A small segmentation model, trained from scratch: 2.72M parameters, widths [64, 128, 128, 128].
Rows from block 6, named by matrix and row number. Each number is 500 + 50 x the weight over the matrix's rms, rounded and kept within 0 to 999. All counts start at 0. Numbers have three digits each.
# conv: 3x3 conv (model.mid.0.conv.weight, 128x128x3x3), inputs 30-44, a 3x3 kernel for each
conv.22:435459542442419455599451450429498491458436463504460435440381515519483495518470472417502525510499536473478394443566516432489505544526506436507522532532491454505481527515529490527510494429541503471423539515519478543627510569551502500466472494385439452493467484508505432467586495555592497455493427436467517541517549554430464512578577520483568448465535426652592592567548533452521508480505474443457400539501490
conv.23:473449514470516584494548576466437522492466567434480605480417495502511445516489479498516515487539474487527524522499593495484476504544536555465490531512504467488571393562517444517500481485502470519510447506476458490518525460534560507502541539544428434597390460561443491602493445463489515561567530538494452543495561412482504456553553505565570545489534511470603455480503570482500567485462537515503515445520511
conv.24:473413536469471587567487557466583504480518503446541541491614525503488535457446522481552525529546528467516575531536454445474508497526435445580476429510525418503536519432578531445469602393503521458391482510412537491446508597520524513567404500539561494511471506544487459541481407522578468535480469533491670562510548523494426539552513587541524487460539475538403483552501525499455556464539584508481459585505437
conv.25:514470537500524532507490519541649593546603509535572449505513526504553503629597534535503584504539484543542482490537545456518503442536517575619636561533509593532522448494585484486505504521557481489547519452500498441490519688545507577476475499455522521628542523514569471432483590575534548496420437511508510511488499417577483484482431475455481548446498497508496500523465508525465460528565507482507503469528509
conv.26:594566551498534469550539482564523526453517476505575506531534523454483409619533551455507479478478513532496478594524606464554384524544453562473529480503474539513549361552500501489568524469418446512545518501467457519484616533437502521469504467549502487548474475469527522485501456465507520528464450508478481423503508527519418556438586467505492599500524501442540444536492555475506429443577489480507548533467475
conv.27:515461453471498437455491475539449424522514488493582537508489478534588498454533570554563449525527510589519480583518462474492532555490526455476518457507553544628533504545427531551477568460503484549569473397548479522524584452459549494480517589486494482408460543447487578384475530411476442458445515452453520448576565479570512484498544487496586531594442497505563516485511479517555486521471527505561431500426612
conv.28:610473454526423427595570474482532363466534457548543499472514506520493512393426406577468412496445495507478461564613570481485504645570519594584483547459509432458375531438430558507468599518549536552578497483552554476545422481443430525431374489389484459345489497447424436454457386339512482473468502496399452422511451518365409445538476546498541429451506441617459460588472485542422517493548564490539408575564490
conv.29:641563552478476492597475464532555488536570489589569481459526543541539535535512487568619610511523463497501481581545553489560478567477488443517502538560557543503480564524505567553466510458511411434435512470507534479520477504451550538507485513444460504490541538466506485466500473382556523487498503581422537526517555503412486518593573628495517444445506393552546461568472464454486499572463459501510524554522422
conv.30:415410451460438528532465513534485406531524401448479484537503484538557487579559529516493531606526526584536509460409453461462452564466468540469478534511481431529511513502489535519553564460487549448465530492501492497499590538491482498441438527499586535486536524448495546543510561512496467489417425488564540505574552500519518533414467539495491540563565543525508540582486512494487530370420477432481562524440484
conv.31:529513442486424439547480506534451474481519536550490503473561493524561550550538535522508423537533639524554492482549449511460489558563588347516480478553520579591509621544508549480535509464499449525528454474427539514460477396484523559582519551565530463435600530527479487416521422583477466476538483424494537490550633605449524547485536432501577620493599554484495497521500494592489439550490463469397508461488598
conv.32:471498504491490565496480537461413574478485557356497525548508530494497544463504459600506520493475561510545538423472513490501541442466534487489531463476538399582535538414515527435493581472528609514360517482457483511565418507569466531571466560461512482532505489574478588520534438520498491490569499489580554597494467601557527429504524516490541502608502471517429502468491499542565569510520488551482442459426527
conv.33:406522552532537566493545474490500673468512614465512572587489461455467551487473502488516627452489581520514565574589435489568564460469532546644545409493532524527533564508647507408519498562489579473329520459478481495466580591550440532597474483554508524513458502525485516533425458672503413506517529520503534544456420558504504500482499572514511455504460493526394545460509479479598484523547562524475553458495527
conv.34:489548536463473554404459452499544537535504493508505471549559504608516543574586509484505482529496506529541446502591529483471488534465475489508524490487503486483422537492446467553445512500441502485482438460461508457529533497503552462503519567456555547481538551523537596553433380468417448532384437479531501491583563513539605493552539509571531441485457427432428446345431467359338409445498569484435478488467510
conv.35:498500484482495471485454561565541494493493506563554489472437444505507437607504521441421466558478515528494470438522581396499501482490528483451524500398467548486583512583468445540508521487516396532550515497483471529513547478503550498476489465480535447522559477536530424449550587463521482461446515516524441556585527466529450489505447481465505527458512454514511411532435547404459479498533508415563416548526523
conv.36:552470538572400542565398563490450504435511549428530546489483525497520455511496509537487478472519563449417669517481479443486477491576492507506560476514502571504518563441431533428518491431505545541448495484370580528405454466612438470569500559621556458505538422500580439564530512528503413591478383534451466530521534503475471655407509459456509516516477652565520451565452515534432500522425496492489494507521508
conv.37:466480480465464481436541486424448481452495507463527568525496453552488566550527555583443525600499545536505503416559505477512432423511450511447426480487586492489501569536495529450498557517523658532515536476531534498459479461485444509473458480535578501476456499456482491539531442491472449465432515502588506461540538508482523486470417505597510501520418520579448501486478464456499475379534432523524517539507511
conv.38:463431506543441512507503524391397533485451592521546539491461540521496604523532444525489448534494511426505580542511525570448531494592449403485536467579640478528523519453526571447417534519534597535425462595514477506410457464642395450591532492555431471550447500575561441570477344509495455546479485569517505481452422500526487513551533482559464438389547542541508487483530461533457542474464540572468480455581465
conv.39:548598632488493473589533524496581573497539564514574470504477530519464498564531518502516426506521471490532446565585586462481444564578550461411439448479520532571482567542550561468433516506521533463431470389405490529532454438394504560582506482453510537532530556561503458415497462497525552559476452422428438454514528476419456417503479481537551526472510509512398405503500539474510473554548486556473460553496567
conv.40:474460505492513513394471516482448522460530615479532608543504605532520576522537515566492487491511567387479555393486467470500577398535561577483602468465536469484483560506486542528447559600557592563525505466457529485440430476583475481566508462523553511540510456592570510558532493573477496472447499543606578606538506532528537519433406409471511553466465511541459432453504464507486527484464497510502477489511475
conv.41:503553451596476549508487483457401420568483476539440528478543461563479509458467421527477509528505472498390474541636546530478518510500502444528546508500509487465357571417448539514535537521534529549599464497605517552440427426380465462387471440442434418422513456492494492504459396390470465468516466538422458367446508493476478459534533453508519386519401497508472619441531503536485472533504395563461533471529522
conv.42:520469509543421487547519487521576529421466512544549481473491520498552424605561464456534541442448637546605536560622501522496494556457509463562548522514496562547475540433489505427549487470584513421460578484442508458537589580537484545469457536463547526439535501502552510405511441562509404539436533428386449524476533536531476543488597569495508575468516534573428554513434531459498529527509472525466447526486580
conv.43:533524472539526457561503526465514419458563483438529494479442525502570552541472553536456468423505517409515612519567474592538493524528396444474528410502488489555602580546455513427469547473506573453540447489456491512538445495497506542514507570558476481527517519510531476614481531480502388517523467481412472548399500554520513631453452466499511558502618550425499522459451461607512617653537362582458430490496424
conv.44:485527436468477435525463630546549477515465436538500567561508517517456389561542463526485437565538464486470518427466559496453469460453521582530474502538407546511493524521518468474476486491556584508469478463585490551484462455467543498452523526437521544411509503453496432559407508435463511472536438558581459544578484507446552446457469419560550473446545502473456465499581542487501516532490551474477468443535513
conv.45:508509630505540455539469487460544581403510481503521506534501448439445473484516598485476491452518537496526451526506576505543455573461531515421426456460450458567538501530513539436531546458547540465482551429516510520540423445409399556446425535450434451478323488432425533515454406526491527458553512407465441392439489425430566551500440438576512520476521461549434506548521559507537430477591438565487481467414576
conv.46:417608470497549461474501509503553545446554508451483477566538423523502542464414519457569555480508656448564592441569461531597486482512553578620465413461533425418549487506612476513523476547489545385433478410504477493571602624538541576547448515466526540530462497514442481426503527602478526483512494481506633566455502654436464517531612539539478593456512542466462577360494507518558516542535447594467495435512573
conv.47:470445483481500479494466568484462488540523491543486493433481441456572503545604546510504451500563442501511445454472595463482534467487581470553441479578487530589505457540591452512536413411535512568551425467515426520520582521437560553482586556485448549503516587560561489453583521440561537424495478425543538432554555493589498502550486429463553501453448486451575479435513496420496485529428532508461484455445593
conv.48:548514481485516462509434463584444445589538443534506503525543455457569509487573614609432435424512469551504499584496480553549458524439440421429443444542535503542603601519496550468560477452413444531581472446534438541490453439395535524464581554637520493547520496513555594616409451384473486468553477491497497407457563548511555596483503422484531494536493525411442535459467512481474519571476429577485484505432505
conv.49:539521466452445483491535416444512547487479570517584498451558429454507543422506578489567479512495517477553455474484453436481487549595525366531403510510448490575598562515570481554519517467495386418442535471410510481540461428472516537558478527506501487471519517621411510509446493557529502515554484407574598433529601494443483506528514465498517524501478460507490436533454484523466497521482490508511488552490441
conv.50:556527470521507539472448418442435473557490529475452453553558549455518495436457497481457445490470504483554495476483455516491480465460384476518552484488465406405447417465470518447484561519468507517551494428533439423440497431480443568456517528529415415512503481552501565559488427468507534485521542500530497491412557501518537531503498396465482463524501479479449493501389478535505529504601481536504497484403445
conv.51:482483444421531597452475501470494439483500537556424530421518550449487536494491496505552424490541473567461417528414431418523534465422593503587523484501493573499511433475476476505489416528467533611562491487472491531550476467468539455452613497483460568485510514482567530470484516473544458447547464422533583513592497478559537435495403396532493483503512506437517462480486476532582471511414515415517540475496547
conv.52:500497567475563511548449496483464482529502465546534421507539430458509432457479473584457518500501516577509537558492524493509571536499593523540440505496403532453461587460543500538575474518534551548444475487491513488458434431519513445444517546448525474465486483460524485451466474495467495485496547437490501405419498454406493422520434492538437504493501523529445521513492494559460533478467527500504545496477608
conv.53:479487491424504445414565512588483440492496555591491476468572587524561537502527542537564342562490499541596449496426508432412455497496535504550527511559486556590552511561426452460486481523503519549577523487473450537542573417428533508514596465476556563442587540491517532438550528512456524512497524478549589442621548490525559486432393350531442503524527466541485424479521490562557530439487497408401465472407572
conv.54:438470502394445404431437374535523540539506508525534486545516505543582510559564568482555559530551561496558516461513485441459414470456419528497504521532512496503506527525499515501486545622562546489484480464483491501486528459477512524519482454516508467460497515497493561525500503510485496469477499482545543489567600558529607574431491484472465474491453499431478511446488495472511504473513493436442417455411428
conv.55:520499475495406398497440382558553497537512535507522492542533536493547565502596617526551544492532583460516570500500431435446422484497498500479495504521527486534516551479529540517540534509570511486467513487466515507500446471471470504520486511496498472493531515549496524550517453483552502474546454439530520526525597593504589575481516463462508474451440488528427507547440515508451470521482441470482401496439441
conv.56:566415469454486446512597588451508440460474451465411477527399506558447424482482466484550570460557444466504462595485477444518498563614582532507468497517473476475507489536547510514492515476454450539518492520555495496597487484407525488438506489443490504487463480434428403479473507454486520452549468449517493590521479439448427412546507524489516456467566460493565491512506555590573560475457515486533504401529477
conv.57:451483496493524470553535501481473517468482533387485522570498438499466416477562597533481505585480457491496581488469568532512462530479460572449456502509459503540516478558537563500517517460446557543545489469495543426417530527420490521531449544653478491535461497540428552596498510488484532539505493453516516441493493464503594631495507439583512554590528646496549542503523565557529447446559513533515495521460454
conv.58:382514566400454485430448449506542553526522510499532508532548501569519484593566482542549560569560529500553481458509509444494426491478482466505516506506506483523452506497505537567503574585518514450479462467460472474435491507482507476504513481496493487464506500449526535487462471525444481514419425517573548441576588512521563470496470493545462503500478498479502496482527480443482451421429542402409517456411510
conv.59:478416574531430547505497542608538547464515513474532517479535493512537561541480532472495613453478582499534599615592502501543497468504418558597530475519502442485534540501573510412529475432536520521415522501477502429439623576569564530509491530555551508520480512484538527600518449536589393492479490523401560573426494515493561613477534607528499556510521582556450534555456474443439514548525533496467517524465501
conv.60:442558475514510507514421380554447572583556518443456453563592475499467537506558498543472553506492497538532448458455552510491510516337456524472505521571491509558503484464522530458542507548550531501490432501545407506559508496486478478482501493466521484535533488494513633547497469503495565447555476478582543502480432543650588546446509478417431469559511411417402520470508541502557498493594486532412560436406471
conv.61:511463542540476481525547561440530525458491527549577635509456479459466525477501584488416438498552510427505572463524519486488456488589580492446396388398483475552526624576547563495508511531489601485474491476415425483412441497429455536563494465588528534518439549602460453609565532516547500524505488490503532482477516549433451513488445476556509471473491491534471382455505453468509419514489549571463495583539508
conv.62:462500489476446558450497452391543533473489587448547506514472424455516518459454478472603495439482524492494472500533472442503572449600499507545406507491493473513486385534556457534565498485511536417554477472500484505496501542409473550430454485503385497464437482618499453515445542534499466459443516469516516385441524442485440504563530424446516461449436525386492506514519464511460484561473487435554506495488564
conv.63:530482543512476451539478501525506545528515496509485471546515493518612383537546455522534543521546626580496548586532525510472423549503506462535559542568476599561471585511525503460633467495531493503487504450494524506473514508524501586488500479534613531540591508501544453448498480636469475512483486442484461480509568515497483480450543419449553682517497574520472604579451578550482558514483355429503468485536531
conv.64:487493522496525555487479450654654531574569503453481419532559555550505480507549447591604634508615516525530494516465476531521551485561468574585526549589538525591515494489559497506539552445503460453495477481518613551537624650495622546485491508496642615568542527463500468463487579459514523520528431536522592592427530450467515505527522559493556529488587511511478464584523515583517608431470529467510520395525406
conv.65:511378493524531443483616469469448490502519561423528507499455516462485575503520493595420455548465568429486481492368505558467454479526559513387386488558496460510498573560498550490487529504496526533412448536435490475521455424519483470569528502506495553525385494536487550439492461504498516499472540434562588488407511572543491466561451472546430502525558567459532399501531470528548545537406501579497515519490440
conv.66:587517501489526477594518587647560454530479537552567573473530515455424481458485416520499455521506386586509463645545587466469489589477593475521424436444417475530467627478524513512443585495528454459525495430480532474480396530423483506472387515421488524476502476434469498471430524379509572493454540580364502439478489463416479360506432496473514459460470399474471396533526446492486440609372593515486551574527579
conv.67:433493471494462437530484444579454395544500500552464533573535541518586507516545573492473393531492548552452436445485480483472424477502387489430510534543525511529569501556473461440514552445422506537581454506474474545454514402443577541506536440622633484489579484527578537597398480475453464473550488496552516567531524515561512534379454405501511495533513474382423496476487493542502516518503380477470485511412475
conv.68:464479495533528516567520449448550506433555474474482431508539474450477551480505524553498506564529483510545498419475462563557531571524548538468449489594484484477507499553534501476501466485513532447424508508528484448578519512487502529504506556402493621525367577439403536474448501513484509419526444370630517428510462507496508554556475501620466501549584494485492493469536461456526502531496493594441553543507466
conv.69:415485492515395490538432452430409529456401503528435482433455595398495439527519437462538464528498500562522610527588516427432490470491452378550573339522494480523532544493457614478515536454548576562483493552539474523531480446614416452490496527497369414502520441509551461576513429444627438519535458546398505565498569496547565541508527428509522449497562534561524484619548530628474537513542496453428461450502471
conv.70:467518500474458530487588562448502616494470558514505579504484481474474542494528486538510607486498525475472513433465393504533521535544582466564526477528582533560533496425596503464437428473449506431391546548445516573492505548526527537639481476496519485498497522575521485472540547616535481510467478495575515609514479564431425411531526585591511504517418563502490538507543445465534447480487523509427482484517557
conv.71:445492580443497434447474472516504461491559477518470525577559428549582562619571538543430512474515469556477482435498486480521450472529550521515556449532493576494465582454486546488490539560493545446518473385492500498448454536439469555489530527501556477453499530426586508464444540572409516530477445466549486404539525543592523540395460459448491466470495491430417543426484467525434427488443424502454474360492544
conv.72:518498517562528492519474476495458443507576569495571585522489517515497578516539572607504459526543589495476602462485523478481467419517437565532538494482539573555588561470454569486473536473480591573539447481451541564445421457543422440536553521620486490505491459498555540593524464507477481496552477497515502513490476571518509571442415435455534552474470608553497463482493471581434533478451453518512486529568480
conv.73:501431399464524402495505465541463422449552443483550492487465514453522517450493551593511476422483460616614565613465448432552550560499524458495514401487530508539497589495476577546556527469515495572566492437612465483538469488473514481449496542507445483505529568436389546458450565432479518466522530465451478518585461538473521603487494447488477518611516537471506551492542513578574479589449477484527503521406523
conv.74:498478466436466466532498516508506471434440464533489475557552534417439484417460503494548481482479469644578622617574558437517454491478456556590509412473488375419473475494525594534503603512502539546526556513538432435440510546496496476457467522448496479428435465465486564522422493433567541512569549504413530476468535558502576496508517513520468467557483491570509460621550529521472500486554594441478461522422461
conv.75:547437558484429559464460516475551530432527579416580580513491502512500521514483547524506607404497579355484630500601448489594496497628434459507602507476543496528531579481453538433447500499543539477437523471363563440425459550623466544660514527611523499487475477525445483597505481592489383514431424559450494582423536553441526619475510566513582548502522518549446508532433466471496496540495546527522471535507452
conv.76:511447437551494498549461514545465450561582492501458448557542541508554551474523496512390415448530490473479466530420417525507508527469486466518545520586556545466487627472570454493471487530532464514577430513502537499515394455439560531480489474422563502556603541492526499495451555559497526462524432497535505524493482490510533511408421376372469466471552473359502575501499465558526543615418406469426499451495448
conv.77:532572506504547383562469534514504494481491437548520486413530466401492464379516486598491454579484430612523446550645560513532458612479575469495482414452481462529474601546482561552525580477530559517576467432545555472509403463396485481479441525490483492468447516476474542448460465437454574428463517479384451352441559500368564381542486458601473510530445481538471467541527501541513471532549536532472511570412621
conv.78:509463543586468567551429518494584552496530518511520456495535483515548420514552462533527618543493618564489604493485475526468486539505538544544484559508408637543495534472566518457619491500585530457433523491452553517479534516531466488460485512483620536530597520504558444466531492582501441534515494463493462535465509437477532473402471561483468598465489640588466573556447554570474545433482461502492480491533582
conv.79:477474471479466522443430457510458542516475505496480487511522532474478487559596536504425460412480476462458511477493526548498493418391420455488594439530513503505487546422426510463526470510563557535495500488551510494554448528536497500508518531491523474489471498519566621562459493484455496483488492531563451521417469499577612517455466376510494429542465500438428509466506578517480520503490444536422420395397479
conv.80:566591556569517526517467452472525553494541480543502464428483456529551577520557461537577674537525511483430413508532472527518437516506590426550502571555588548519410509491574480487482485449521463432409477494535574526564468503473535509484485533401401492510505485460516513398456497512514535473501489514457540540484516521471511448598584593491495521480429444556532530571519464509489440503471460483484540477486531
conv.81:453470555400452490426367461565601584490539511522488485516510562545552512616552544470543550511516538481505488449483563430531524490487504595523565565514477547524501460521456506499458530513539486473449528489422564516464541598560534565555494514484592579554584541501518498499532558572476426524419420488503537495606511482513567547398457512456496529473544477470497458510476470484469486490500554404490472495426486
conv.82:452481467470512504473571529555478546534470510514528560581510456551505460497484500557463492536496518488474509430364565516490575453490586555510542544491430534506506487542575481446467476518487507437444550486486500503544523548563469533527537537488596504444553483470469546525493587585437476440512546408600447557575390541507437441418482550478557519485471554460498604438479468478577478496517534492542478489516534
conv.83:442412541515487514511509531448376497489457530546447534525416512513414547488547514546422506519483483520448487539539524527518517544444542493435516458458585505540482563495459509485482508424566590624483579468554524538552500424503458490486476537441464423509413476579462505523510411445480505495555446435509498518449516504402547461556487463557540361515444453531456449491456499500422515502539523596521433482522525
conv.84:508520442481461521398396457624475411508502498444559445484563518521538515534480490628579481520439474505457416474421494371557578414512558594556488572470491553508503419526502469493442511483548368573625501523453598475554549517421485498527530558489576529487613473490536542449505575436383464463420447511560579556588466481631471460477482456468484567480501453526528452519438455495499531364467528409555543446523509
conv.85:515519538484468478489438337552541506546496495473501454559536578544529585469542570491493501502498500452475416532509529475478487500486447523479483547474500432454449500554484457519469541533480453469493494483484596514518500458468558512508470510510560509539540503553500593621454447423518459441509457392503540516521556575513589595467449451496540466464450450418434403462443394445384375486500465506478463585463476
conv.86:479508480471496510550464517434610561495580540491529506472567594423471625411520546482468513574547554548577497542570442514535541576493578546536504496543583452523576530449528560496500516477479567413460474425475462465485472611549490562531488546480418564625457559533421519491434433484539572425501502484510545499557517577475530481525499539568479552571565472541426444521493400500550458532550459505412595529416513
conv.87:415497461447488481418422480450500499519498586476488532455531676514560581559543538417517484491562534462514522540427466490469505479465510503578572486573506472509488504478518449525522441505553568570526489529479522515451449504567566456523602498505474582613501509566520534553487541482492466494521416492479587661503544515545610526442322382497504528529519529383473450431496493490470476500366461511473453499478470
conv.88:477560542511547562527508571508557513555583536544582568555484498467451491525487481496524503528543544495544591424433519456420482416493521554512448447478460489482487554534550494520499488540551532458518510450502407420459455442433435467461516488461506474473484497490533460541540529551575540532543498576530477475469518490489551465433424445509451495482514511505488513471487510470485541440443436529468493453498484
conv.89:426521550527450500561451425504518448374496505378475448424440503501464526519501487521513493510434529483520442430458484530487534554445430461452539507474497485571515521539476487459472528504501527465434527544477510555627460437527486487509500515473508498491507514497415543526473575582503410436594454419533450525568417509541551454487462524518500488515556459424461553481516514510578542561488465528495456539448482
conv.90:395526532396551470471554416517477560487508562569572550585485494537555485585566566547586474500455502517560513535564549418500429491565433456538554471536478524528540561522413523522452514526400555518517502456449429465462584519501500518496509510590440550494484546529540562526454512545506516522432503485512467464554506498486503525539513431556460555498451551569505443495521484459454464438488468426493431522465497
conv.91:488501518548491516504533450436542518496527556549580493577492528528516521480549590522505561557479626448507512468575474486463462469535464468467554499542536456495529550447498559452546614450490578487516542488475516439505471499576398498480431510501504539534453449510502544463448404579526502535491490397530451517490513498475453513463466511454491612458504583493425517516488527475424547544513425530530532588463510
conv.92:572587505541501475505518536507448398562486460568475522452574498468477504464490446557513493624588476541469451517545486535449433520523582394474481530504543478495520602506489517465417553509389474441565478534524524517514477448371542469462477427479527486415521464456518433427463455354589519483470512508502561457483590517425461399589550501556549445477480451576542472565509446524477483474426513462511529548556471
conv.93:463556509478487476525484516450561538474545502419547529394470548457506520387543524581517521570585441544435463572521437542499428564544592453593504448464519516544500604444507549529481571507461577462503429438483553502489389582469512518469459494525390573528404568511431581385462583513470517474445480479463514445493543437468531368558420477546523475572391533485480509501490473571529430612438461538524476552455654
conv.94:569486451449545510514504512532519435567539558543553530540546586522502544587449491476502464475493510490521618546529461486499509430451406522625570504485437532441470514492603441450459480565622462523584435490376482424397478490458553535582539527526503480455551519545549506609490507516465475505479510594446512614463496554575540592450425400504465570509558516475543493452483456520519599546489548454474468516491443
conv.95:434468473542418496532434470493565452501507490551439530505494543552543500571495471446580604478566602500466457297454423515437551484465533435501540516593477523523492567476514437502595488484514464388577481513507501587489536544438601537397494514497576519445541548451541474545544539534524447423514449490654555618548571554514511498492523437485493532448516473509512590511508479519433513471373318423442564457483506
conv.96:495449540463472433606482516557532511477420410484401544505451544498568479447468500481517452558467457540541584518439426588560538593471490496425521461523503424496590531563531483439414485474524477454427491617602430577590520503487537491486506452463559540549531523468451460524476564572483399386501462400546485481484523450436546548469485410541457521503555485432486556491450485519518585522481478493539466525467519
conv.97:534567575524462471524516457474551511489512420544542359409529505509420514511491515552544565569546536511488382471538546495471452576536510460491411488435498485475528579485475507547470514449522512422451468473533502440694478500452546515434479581346467507447456484526504531417508505466527551495432528486511485470507544557482478438570480545564547475524519458584492474540548530450479543500462501508498415525524492
conv.98:516509526416475528534524513442547577546493509538557585489425519526490469526532542515569547530511428516478453437450371457515599538533527450489486547478541538560574540522507519545445514460470443446453554548548528517531469493438569513508506511454471472467532533521526518489532612522545494473485498507589532579557522407478442429565526546513528437501430428538556483566516466468481488459452538458529463557558513
conv.99:538500470500465481471454444498654454545532475499506388445490506504441452504530466513603460465590489477559471471510471548466551473518461527651456560482450479514472447566562405552548421441544455444648469535559473483556528592428622526414520547450454577470497502547484465482529575561566497447454438471540561505507526472497544537563464392478541502469528541462595525441525510451464507546405502481534477530544481
conv.100:517522517533561548499466471530432503512540565512502478554492563462512506502517539549482424487476566482450439546504515504539590436482518390447525446539535518448471591500488538531561514579509522529528465455478451561485412445539434502510574460525516506554465464515620548546459455498462540500543478489455443481415464525566534580480467367490489575527480525396479458480556497480463444565416472521499556495529493
conv.101:516501508471455457423510534513565500530493506596544529440493469560495491596533505514582508530483526572573561468496474527447480525554510525527558537462523553465505549495465536547504498545529482477510529419478488417503523547494549529519470508472531554526557536539534449427558537529485510552395527473423516495537493493534494433457530498496483508434535538563519509456505537398425527474441486508471444477552566
conv.102:551503462453463520407543419591517561546516519409402517540570530558493500449518518553521527471480480552464482549461468444458526464425483474567627585507530519569496457446510473502495493448523420521462467538483610512560510530553549482513462460490568550545577487470424584514459456489413523468450540465543516615581422504575472493482526516448523405577398401359440423443496478515578495515453507476516531510426504
conv.103:499501498518481575522549521540517498518466549466593431447493468410534462485441446427496507467488456451517414552474543556484525479577502472522459392513472459465450456488519519453535588557544483401550453457537464478525427544426464571424471440425434446495469466506484470453446578497454566487478590536458491473407572450492401522468523418482495513494464472415454503501476576549489529501502467444476494520485472
conv.104:560469429453440496456446510589487455580439514550479536502483545523467388564513470519530431520511473460549483485464524509388537530513503564565518584524407504538569407476491414487543430441543475493585461490491472458504508506532547547462516574505499493465516486550511450553480541464467518485401470564503471560567515423502547484483560382516562520526590500454562477415545534382455630547427573489425499557487420
conv.105:415540537501538493474514520417493557441502566498552558524488513488491510489464578466518510490426562494561626482643502390530486439557508484489571455445532458522605549487436591456479568544407629476484554445449449456436503557572411505592435500615497488520477495568466490574514492526556488541469528513439468494500475540497513553438502508491483559548501543559384455537475516498524449450653501495504486497467489
conv.106:489503514473435454452422450543572563553510519560532469560542541545616568581638593527515520552502525512603488459491512492490478537487496543564569509561525490565485502484518506464472572510478524458490503444453472485448488547511465526521488554503521524491514545549510597533487527515482415501440422435551532496538611545488603512470442511490504497472483507460447512458417468455442397476494525468410435509402503
conv.107:545500492491441476550459371523498552572471504557455396529486564574530538474546552421431516495518510518514462583550486486508535460473472469505540532448460463461411489472493426519492513469447476464444412483475525449511491507546578500514506497522566507551578516540562539490438427500503392415568445360484480589529546521557566550470489483466578467489511516357461450396367374536419390562460488495507526482519501
conv.108:427489516491453464433510585473524593489516540477550617469522524503456617552489534437439488502526491449504531414494477504481451481580605577530534439456543504474559520506515491443456518549472579408467452369449479433409503568496531610616505535566476530551499562577526452496558559601494613551484513558505582433493555552526444535444447445478487442454570524492418411469492442535540442530498591447401512438557556
conv.109:494467453544525487487460446545448447529534479506507501517499447501551504478624596576457435439502460503472526542551491560511510517460458397389445409535602482520524590512462583466563511461489493528575500422574419552487496455438474527456556519581531483564482511504585605586468493411459494479514484502531486433446524511551578632485494390471537460538433552435437529451494541488460429550488391559520485448444515
conv.110:505522516492479545513489502531573525505574526494534507474538555490557470527538527478515628537601629512540519569559494547540530537496456463493553472575498489556520533407476516482583510498500532409441483392408500470489539600540515599472480499503541506503484584478416443430539462505452486518482509475407507568522614460453495534477572633597537589477508575534405506481429543450490490486522487539452491571489549
conv.111:497503520500484518468466522484455539475516512413422555500508494488402507460466451501430541408495455525450554531494510446430548482461565491488549469437455472496413537406519522500488545508567585520477516416470565496446398559530433499519449532435528441444504479485431497487425549521497477505553524540496475555486424523531561443428444539499494393557429472486379502470496435547524468539461595557483461474481570
conv.112:499481377441487522449502529544371437602443420473538555515457386498545456477534544555513452483505433512511553524558486420509543420495528556483480483468560528554503516500493537558507445502504541538575477498614496497487569509451521456445552512555539449474573426469564549500528545406534514504510488508533513436539500521581482551473600497398540442476425544486503629419543567483523441478475452486515481427449530
conv.113:455472635403426483451536489484477506539454482545550516590529497546556481540521521420408534518445475481547467515555526515440485589534479550461528510475448487483482464510426430501496488475441535450511495414505470439455546505442585579449529540518558530507579573549507519508416367480388435501376490541529494488599613503476508445510547476507488460492470474393407498328314458378423478504481518451493477499509537
conv.114:460480512483509506461535488474501487542551533508589555663554481540486536435512567593462476511537622438510542436486492508533527512547494585504471530481539509637561509503578511515502506476511575520469491460503572504452497513504447523548534558557641547508479467554486524491443465556442511487510583444628543504507520559427467531493460512498579563520525627493375516505473508551521541445556513503591471550505546
conv.115:591459421524410435586527450520481423475584390494432477516539464522479504454443492527460503414557439537502512550478498544478432598512527457514539487478507552510477539380469561509509461554459542519562487513605481558509404525449459488424543420482523461431514556433425454499391444421422505488582435481478453471557427536476460540458548488464555419496501484434440593439500513524569480566478447606470492502580421
conv.116:496457466373570527384477432483446574550494606481461425538473577503525518544511493448440502487420557488440434539385585504537556398495472470479540533549516486486517462484467468467477530489485494529499499470478526494580454460540515565520525527488415518580456500570571509513497459499467550448500538440470497545476468452563503534536456374508439539531507488452476424499468482584498557491517495447550550431505448
conv.117:567460336504443346517464335535450433520498440471488442478480488548519533487476468496472456481463510482470508534494482435433514538520550508536515547558444509519438581466465484459506497472536499601569499526493538545571434438523521478520528478435540451406497493421484464381521515447511467427477427385444553420504508514474435538461478488498546498517542502525517547483535479543533471550510485543531459556469459
conv.118:460468569438477517529464461482596629467568530456582542532510581464536543416547624608593582547554471514561536495432488507525487580510560573628603494540523522595601524439518541478509546529446488427480524443443515504436497623551484580505429525582472563565467571516426552480506540556443493510466501484596536516548545482443537503530491485529488575476426505509482517509489475515521409509434483506476504534406551
conv.119:505574565450537474432581543435517601522459490458478504563486498500491500427467442409483518455538525530496483567506531533590502497591526529489497483474503410484496436508501456499481568462419504501409470490522514438515534466521554516516486497487404485564432489570423482454432472515490491483506546478494486514471496575513398464506523503451563474489495482420486453459457479523467504543591497474583486464559540
conv.120:522500469541484440489493394485552515506548514480510429488495575441517535463490473502618505485625458485617515549518549576523499482558470486538525499585562487521479517537523517570496493554554543464442441473558534499611497540573529525548509491408416525598474509549487469476468450450536487472507457434523534518501518514572494559512569498518564396508608480517512485507539492543521503567500476534475462503523467
conv.121:439453535543550584510490539424453453497499552543609567587548505550507540554508519536456507662507503529513549394487462435493471481528524566511602543458619538473522493501491564545505567555568622556548534448518498465476496528482414480488453475502551491545471455555497497571540490509477521540400512502607508482590437510513437507394483485509499458484478486560487520534527513440506529372511408489447465563510474